Rows from block 9 of a small class-conditioned image diffusion model, named by matrix and row number. Rows with one number belong to one neuron. Each number is 500 + 25 x the weight over its row's rms, rounded and kept within 0 to 999. All counts start at 0. Numbers have three digits each.
After each neuron's rows are labels from the 100 images, of 14976 (inputs lightly noised), where the neuron reaches its highest value: "responds to" is what is common among them; "colour at peak" is the nearest of a few named colours to the mean colour under the peak. Only what is clearly more common there than usual is listed. The data: dead-leaves pictures: piles of overlapping shapes.
# fc1: MLP up (model.blocks.9.mlp.fc1.weight, 384x192), inputs 128-191
# fc2: MLP down (model.blocks.9.mlp.fc2.weight, 192x384, transposed), outputs 128-191

fc1.187:532522479492487499532506497484489499501479496521490491495475538508558458499477492494509497561518512504471502512517527536507497525509481511514460479545494407492528495499532495530467501500458495
fc2.187:487496497459515478493502482476539522511473485512455521514505492512473506474500498529502461465523479490513525486503505568516485445511517478488476469522490431535527474511535488479511510510528471
responds to: vivid
colour at peak: grey; green

fc1.221:467485514521470529497492478509515472491483486485479514516488550481506470497526511498469488529528473503505518474492548519512514519472467477514541518466470485482506486551515487503494502534512548
fc2.221:515514489500529569525563530526480474537448513532473495480496501548506499500507505485481470437514523487533507565505514487494505509503477510489542554487505537476489530440536528514495492534505527
responds to: shaded; pastel
colour at peak: grey

fc1.298:491511544518518477488480498463467485492505499513518487498515501525476513490537518487488460485463477547481471527541492485503495491485525487503510587441503455495467528475501494503486522514518478
fc2.298:507494485506497506547531511555486499502545489497462502505506506511469468475516524516521500504507515508456451450454503476507495510476466522499517438468486529500479500493465523514513486497530494
responds to: shaded; pastel
colour at peak: grey

fc1.176:483493480505492490495517509491516466497539552503527460494520482536525474500472524486480537435479505457500491519462503505508492484496522499507525507492516534543500490477487503510556469479518545
fc2.176:479515507511504457478505517500493479518573490514531493498492469479489517521478488483497440542468512491504520505493496487526487512455477498520482482477500521474507536484503501473442477520534505
responds to: grey
colour at peak: grey

fc1.140:499491507522542512502465488456512479504484545489477502460519497496506454493515492496517471468522490520502476461446499515495499499505501516503460500461500507524525505493475489431484504520479490
fc2.140:522484495502525502485528496522497534473500481481416527507483519489466498500516509500490540465492510465455425521546502512483498496520519495505560488562489518516483477483410508476481493501479522
responds to: shaded; pastel; small pieces
colour at peak: pink

fc1.208:472535516503480498507484479446461448513462475521512490497474538523492461467506517467533493518493490542527511504506480506521506499494506495512490446453503483519511507514508543499576539500510506
fc2.208:527481561491504499486471488524457513522518484497486479543527506501484489495477512502503513520507472540534535542514516493512523494506511525503541541493497495505507477531472501492507488502486478
responds to: vivid
colour at peak: purple

fc1.114:462483456502534454477480505470481537473535525527485518503528499512495500475469511493510498494485485529474495458478492552506504516504496489489477480437541546523512487508474499497489494510514537
fc2.114:482477532515481512471505482509503509458501502491437522528506498481534527508495500499523489515540517520507523538478518495513486486473500486514497468495500495493490478474453494493479510484519474
responds to: shaded; cool
colour at peak: blue

fc1.265:506512483508513474486516502496476475490511508478465515496499518494520542503513487513506523427477478478513502510526507464497508511445485497522506517480486480474521494520453513500517511510486505
fc2.265:469497522484500433486469499523503490514516530533510460509527514545534515494521509455496519509466455509520533457454523530485502475492483490506539506526491488461511513500498482494477486529498516
responds to: grey
colour at peak: grey

fc1.146:491501551508507494482529494501457537521477537535525536528479523503544520486507477485512494510532515487503478514500439504506487470539486510514522491477510495497481505523499569500509467533478498
fc2.146:472508482486494508489518492492537494478469549516505506511515501495518525500509512478465432521450469463442484556499506493509461496536485493497500516492481513473528492450556523484480502513519555
responds to: grey
colour at peak: grey

fc1.358:498500490505517370480484512503497492472476482491467501530481510497462458504481504537509494497559476521469486508485516563501512494504485499508469478460513480484504510494570489490439484484508486
fc2.358:505496499478534375521510498506463546541503499528489504485507502505532522499497505511497470516467525499520469476491511551476498503515474501488486536483498494500466543490513506540527480525509525
responds to: shaded; cool
colour at peak: green; blue

fc1.147:528484452515513519469462484496496512511477450527509457487506486480425472498521490500483502500519508533588506536507536500499512488453483479530498448497501512492475493507496509466492518463470519
fc2.147:520482551478516490470473484534521497503512503472479507538509514501404489473442505528490486489526481510498507531513514510504508466518525519508527528476491485530520484488486494541455495496521454
responds to: grey
colour at peak: grey

fc1.164:512502502507516537508511518499500510510536495488469507480509505510485470491506503502500493486542498483498497502512507493483495497448504490527510516512499481522491475516557510472503501490503500
fc2.164:500516495484500512524491531456512521555547471487487514503525498511512490503482467512517519543499488510526545524433526494515539483534477497489480502555505516513526485547532506485512520500542508
responds to: shaded; grey
colour at peak: grey

fc1.120:462472526463487524531491471467495503500439505481520504465504517516485509503491503520529482512466502522467522472518499543525500517571482515495517512438469501495517526518455494478516497532524525
fc2.120:507518486505467484477523464527495559496466499479532489466463508495497418518472502528546514520499520560531507536566521517504528494544506497496532511460494499546496473517463498500491523513551538
responds to: shaded
colour at peak: blue

fc1.44:513446489548543480560510550468503556460506488503483488444521517504534504500471482521508483491500456474541498495521497504508547497446497527472518516454527501509504518532499492504469508521509485
fc2.44:539519493520495501515539497487452514497579500517485503506507506497517479525511506506486529537464505515508506464549517513477506517496497496498497480484507481497479522484464535501499475518514504
responds to: shaded; pastel
colour at peak: grey

fc1.167:489534498478474470490509455507459536482463462527510462488499508507538509489474499513518505497505498549508504509479489498482507510531468505515468534472472528512537472490498493488513536540490514
fc2.167:511492537477485499490495485502479447522525510495505447523496484469502521503446505507510490491514489497472533542552478491537493484488516524511489514488478496545499478449512506489506485538558445
responds to: shaded; pastel; grey
colour at peak: grey

fc1.17:502472535489506427488498521489520471464481498503460510464507524495469449497493499511504402517514500488500487442525489473488528483541493493509503454524500539504505485467467497461477502498481490
fc2.17:503475527488481482514499505505482525492519488485535489438474495489498458508450493519498516500471510509515453525524522509474517498454500522497513525531496445528493494467507491480520505485491500
responds to: shaded; mixed sizes; vivid
colour at peak: purple; red

fc1.85:526545472527489506437506482488498466499504520556510522476515517511497492499495486520499504477500540529491481505478530494509486510469533478528478502490457513530465520500476480511508472457523473
fc2.85:517516504500496509524440475460476533523486506493527508493549475522536519484490487518538481449548501528554525556504514498485480501538520512535498503453521505500487511534510503539509507521509529
responds to: shaded; grey
colour at peak: grey

fc1.190:526503498505552513505511503498497453485457474527496489504465486520554484500495478475485467449559508526515460534479516505518520497538515511489472458506524492538491459541486509491459508491527428
fc2.190:534490470523546520486509506499494440509455494485528535535450495520483518514544479470486522509501502549497492502492504519481524509495503478481448544488533481466480578504500493504524479503533466
responds to: grey
colour at peak: grey

fc1.249:520502475504504451488515510512493485477515488490518486522502501499528441487508498502499533557516488547487490469481506457507489500481489513495500448454515473522517474465522483504456504493504489
fc2.249:520504510514515465493493505475515467459478476517538530448511505491493566498519510506475512485543517442543501480481497522493501484491544481528471465495498494494508498477520528546513484502511491
responds to: shaded; vivid
colour at peak: cyan

fc1.311:519515470506526493483534482485500450496540478509470499483504510477495486494505508524522485488493483489475509477515514422493514499502491498501482445541509491499538491445507493425489501477471520
fc2.311:507508487496518458476501468533498504505461502502487509523480485489508494497538525519523489456484513515548559497525504500488500498519507487508526459534486542534488506491541513592512483524497477
responds to: shaded; pastel
colour at peak: grey

fc1.117:471480511522527497517479452469514521485468520451456487453542484487511538478539509490480473541497512507469475475492505487479439526504541500494483458537430431499470481472510525503515474484513503
fc2.117:495510512492534539495491498490502479520541524525532471457541515521517535514490512481479537523521500534502487433500483484480496482439474510495510495441489527480481545472498504494450490517518464
responds to: vivid
colour at peak: grey

fc1.200:523519480560522463528502492480483492457461472503488476457512517491484509496508506483514473480528452594540521516538510486513497497492505479499509511467502513502500531536528525492509541548487525
fc2.200:483485525502529490446496487479521477504535515471538485507500511473499499484462522500507478509521484530496541549544498499510511463489528494491500564473500490534506498473492496524469505509513425
responds to: shaded; pastel
colour at peak: grey

fc1.26:501500462480512442475509504476491442478496478493467532501503524476494443493505509496495410525538518463483466481473513444493496503477500501521522547487476508514491485445503508467475508484494488
fc2.26:478499522453487575507510521500502497479481504505560490489519516528480525488456536508493528522517508533513513509496488512512515473506488514495530548451523472497495493511448501466531504474491488
responds to: shaded; size: small; pastel; vivid
colour at peak: grey

fc1.145:519534466511489488535498523508537492478507494522506518544489492500538488481498530516519453501545464512473515485516528508520511529479536466495493483502469490448491486491474485474488534486493529
fc2.145:469523446487532515484494498491515500516541528503546488480526511505562555482497502497477484501446487529528509596506498496498496510512466503502453523502493497494495505474541523485456522515562463
responds to: shaded; pastel; grey
colour at peak: grey

fc1.301:506495483514496517492506496466495491531492477503483503470478508498520518514501501512496495460479503482503488422523502407507506506553491481504494517539496538484507514480463513507490484479479529
fc2.301:470485509470526410528506504475478523521524517522494503487505499528533534500505497501501507560456496514482468444495516520478512491475481512499500508490499489478503511520494510516508492501485512
responds to: shaded; warm
colour at peak: brown

fc1.42:450526479492520473500534507442482494520489516493523524484457488500542512503474529539511464521511497459435509485475490524501485489540497511485500509495514515504526529540483497493494465480500458
fc2.42:497491513502511498499521491520512480507440487472523505490481471470495498516509487516522502539492523503505462535456481501525488481497533499491525527432494502529505507506474493531525489505477498
responds to: shaded; grey; cool
colour at peak: grey

fc1.333:562517475473467514521481486483521495512492494521470515480463538455465518470490476546439495486485534495506492458508510497510519508500499542483470518501525509543506490482503501512505492451508504
fc2.333:555504511510461486500518512442509493464476466477482509498436471446485459491532479552485504435437497506544533476530502502503528520534535469464453503505540499510484522465514507481511474454461528
responds to: shaded; grey
colour at peak: pink

fc1.125:516491493520527479497454486492514509517516496507489486504481504499536493520534481478494507494455514492499518483476513494483489498473472523495515507455514481515508491466510490530444486485514563
fc2.125:564494540482516508495463505493489466484470501504451516516534515518515513481495519512526473480524510508473525504491476510523510483490512522467507480538502492521505520499491493548540504489468429
responds to: shaded; vivid
colour at peak: purple

fc1.376:455510511530556497516507512525490517496497533493473532546479488514486522516556537475501481512492496517478553497579508518500489491536475512502503527529515460503545507475511489476480514528497466
fc2.376:458508471517481515513545528504504504505494507498516479437483494515474483506496493484501513479501522479496513548528481496503513516502495484482521461439519489481521460517476503502492485514521498
responds to: shaded; pastel
colour at peak: grey

fc1.103:518529490516487511484500572443502464532465491515473477476468508532495489509461549523514498465494498445494511488530554504476494425483479498489517481527490534534519559516495479475502519469507498
fc2.103:538505494506513519497475474545485448511514468501481518514495502490511532468470490533456464514477510476514467505537480509492514476507497454529508526533442479515478510476492504516516504513520534
responds to: shaded; grey
colour at peak: grey

fc1.243:527530516529505528562461485497508521455482475504471476484499487489508522508529499521524502491505469532567493512481528502538497525505489519529497486520478481470522491484506485469480504548462499
fc2.243:505482522520596472500464503509487470511553460487502494536523511473526494497481502504485449526495479474441445496483494510502497509488492508520482513515453542496511493511507512515454492485490455
responds to: grey
colour at peak: grey

fc1.136:532528507532497484495534499463541481497494525530489558486475499500531463505496502483508489505476524475484498519541504506495502501497516495501526485482485472463467604482489506509512484480540479
fc2.136:542502513535534514518468511523467515516513457504515504538521490513537471505515541512513450492518525539525519525543509500503502529504519520493522499479501503495469510541487512512503488507454486
responds to: shaded; grey
colour at peak: grey

fc1.336:539484529459468530468517511459486521509499562457494530512505483502516506525463483505490513479525541473542505488538503497488477493523520549519509481475522479520490494516519478488512446473471481
fc2.336:495494480498518530460505490546540473454420522500512487510495500502506552505510499495508455510460480523412456472488490505493491492508512498508506519522486519473523474499556507504493502496493529
responds to: grey
colour at peak: grey

fc1.78:466498499494465627489495499500499505527485472501522515478513506512508527499493500525511457515462488496501546535526495433500503507504518485501507501511480502483510529549460513488524500510484518
fc2.78:485497511523481653517523517478511463465539494505496506536511509504479466515525515502489547516521498485494514497494498480502493493487490504511509467517488495488514441455462505485432495493472513
responds to: grey
colour at peak: grey

fc1.67:555521506492472483485521514457451506483547504504481506495490490527568474508458478519486479520536520520437485501493513510496483482477480537495505491489498475491487513478490492455470469490493473
fc2.67:522497477538536485517527493556477478515516470506489519530470506498521499529517499522504490542457512540522490439463517491508510542448507503509473461564478507477504490520496535498502489483489516
responds to: shaded; pastel
colour at peak: grey

fc1.375:509524512507523528474471515524487475462542511496435509490525491513527511500500507481502440561460504508530466452535495489495495499490518495497492560475487468522490492462519485438535493512444492
fc2.375:484484524493494592524488511483513479488523500488519506472515514524490476481460516520494546468550499467477503505473507514505494488529499487486476479493509498495513487497522509554533526492464498
responds to: shaded; vivid; mixed sizes
colour at peak: green

fc1.343:455527490500508499547457489489460474494490478540507511507485493498496485487510485507511483516494512542478479498487521492530518500525521479495507529504486508512471537477488519518479494539560534
fc2.343:499494461486505498479475486551500514497461494492512498535516490499520556495513521503514459536487476499508493522490505510494510511529489497510501483532462534481488471529558505507505507505524537
responds to: shaded; grey
colour at peak: grey

fc1.250:498495481510500472496467507480502523512512520482545492493511504511524488504493517502478484467517488511523467488510505503502494484480508516511503549406505515532514479455465498472508499511434477
fc2.250:508500505499495480510510506553514463499544476503515506526500518506540528510483497497478534542472511484535488493549473496531487539500487484508516475422517467482502476522388481506491507467494498
responds to: shaded; pastel
colour at peak: pink

fc1.90:496492509528487535488483499476485496474511485483454459464523495535476507483534494485497492531510480500546478531469524505483511488522518511504479529483531557514457499551557499499465495531535527
fc2.90:510532518504468541484526529522482502498504501538481496486510508502481511518481511509481503498517510485470492522489499535493492504483494506513485475466478502513482495460507501537510468541513478
responds to: shaded; cool; large pieces
colour at peak: blue